{"model": "audio frame classifier", "n_mels": 64, "arch": "ecapa_tdnn", "activation": "mish", "init": "torch_default", "beta2": 0.95, "eps": 1e-08, "adaptive_grad_clip": 0.02, "steps": 13600}
Rows from block 14 of a small audio frame classifier, named by matrix and row number. Each number is 128 + 24 x the weight over its row's rms, rounded and kept within 0 to 255. All counts start at 0. Numbers have three digits each.
Before each channel's rows are labels from the 100 clips, of 14976, where the channel reaches its highest value: "lies over" is the class under the peak; "strongest on" is what is common among them. Only what is clearly more common there than usual is listed. The data: tunes sung on syllables by a formant synthesiser.
# c30: last pointwise conv (model.blocks.14.c3.0.weight, 192x192x1), inputs 64-127

lies over: silence
strongest on: vowel: /e/; consonant: none; clipping; vowel: /æ/
c30.91:159141123179128120126095176130138115148142132119132124156130097134121122135160120161108142145132144112129112162127140133114127109149154141110131142118127120126153135174126122109103178100111127

lies over: /ɑ/; /o/
strongest on: vowel: /ɑ/; consonant: /ʃ/
c30.54:095104123145112103113132115103127133094117157148101111158156133157148144143111138114147113117141084135104174114114126121154107132092068140107140094130147125124104168150107125129127089130120137

lies over: /o/
strongest on: vowel: /o/; consonant: /l/; muffled (low-pass); clipping
c30.156:145109104116133113159131146130142142142109125142129131113145158195143135162156126142110111137144132143137163105147128112137121133162141126132154116103163164119087118111140124119164121165168141

lies over: silence
strongest on: vowel: /æ/; consonant: none; vowel: /e/; thin (high-pass)
c30.145:105168140202132114156125167152099078137178128121153102164104076153094109154166115114136127137116124113122115147144147137096130109139153120098145142154140128111120094160152129086097168099112141

lies over: /o/
strongest on: vowel: /o/; reverberation; consonant: /n/
c30.89:097102124117097096138112077130168116131117142139084121078126123128141138123114147130137149128125130121139115104149120121098145137126135150117164127166140138189168082149097111155156064151158116

lies over: /o/
strongest on: reverberation; vowel: /o/; consonant: /ʃ/
c30.73:103094106132109172074155148129128138132118151132123118115132146130145141141106138126109154130134130097087167113140198164131125149134079131167140143192154160118160126106140116161110140172161104

lies over: /u/
strongest on: vowel: /u/; white noise; pink noise; clipping
c30.151:140112125113146151102131088130124175147112142133115134124143145096163155140098139144116143125122123134126112116129120145129123141116125163135115146159107116150152140152148113154091116121108124

lies over: /o/
strongest on: consonant: /ʃ/; vowel: /o/
c30.68:138139115154087138145127082134139100134147157116137155121131163078108118116130131118108111120115129089080139075141145126142118133112119146160152154152144152141124106131129136158152115143139144

lies over: /o/; silence
strongest on: vowel: /o/; clipping; consonant: /b/
c30.48:130129133155112160145129102130148110140144157151154127117139117125123123117137144146117161122139177131138156097156099155140203172163116156145167144135168173123152153110130145145159114141174124

lies over: /e/; /i/
strongest on: clipping; pink noise; vowel: /e/; muffled (low-pass)
c30.16:112087125142120146105136115125103164145112137109120141120145166095147147132127130139115152101115119126118134098145145104162159121110117138144099155146139134121149108148120124173105133138144140

lies over: /e/
strongest on: reverberation; vowel: /e/; consonant: none
c30.149:142101107134171092138089128139124153113145145093135130140106100123094139126176158145176172112083122123124127178131107169092146127114163158120151145130084128124169122103122116135104173114100079

lies over: /o/
strongest on: vowel: /o/; reverberation; consonant: /l/; consonant: /b/
c30.114:093116147129127112145100109131153143107115122121124123100118112163117112129121134153137172108136144183167152138119127130142172131149159140112160146154122137142130136087120110094184123135136107

lies over: /u/
strongest on: vowel: /u/
c30.77:108127134113125092108111137121137146099092126103109141146138148127146118109111107145094155132106158158155102129118138079126133132131106105149149112113143128122110116096133149107108109135134131

lies over: /e/
strongest on: vowel: /e/; clipping; consonant: /d/
c30.174:203075103146124123123111127130123127128122131128115149129126131105148135126138139135114108078129147119132118113132114130148125130113134154096158118096133137142122141150161113153110121097117135

lies over: /ɑ/
strongest on: vowel: /ɑ/
c30.1:096133123123101139119130107098118144140110133163094131125131143154125149133124176102154161153153091121135130101120146096164123154111150121113121087060131085141119152150129131109152086123139127

lies over: /e/
strongest on: vowel: /e/; consonant: none; thin (high-pass); pink noise
c30.84:132122142172139130183132130106155135158152089138123144124121157125121126132133145097137149118121123103116125106122164106116090112121122098151098147134139120109138109186133103142134170112112163

lies over: /o/
strongest on: vowel: /o/; consonant: /d/
c30.98:132124155152135152158149107103083149167135111125133133125117129142136134127125093098102094126132081108077161102125144110183141107080086149138120150111101120142146170151151092134128151100134136

lies over: /e/
strongest on: vowel: /e/
c30.57:104077130138104096108117092097147129100112141139097126118144134126134145118127173090148124114132096123131122090122120093136099140100103112128113089115147118153120114163127120145136088114132152

lies over: /e/; /æ/
strongest on: consonant: /t/; vowel: /e/; vowel: /æ/
c30.97:116142121139160105118145114170143135105149149119117120162111097093111123119169181152140153096100134137117130132154121147108124149121193176130131148174146132138148102089113140124111123138123138

lies over: silence
strongest on: vowel: /e/; consonant: none; clipping
c30.94:137152128146122091112073178120116084090127149101150119159126121142140119115153112161096128145137167127127122123134144096116126124154119112126127140151150147092146104155118130142144159144129154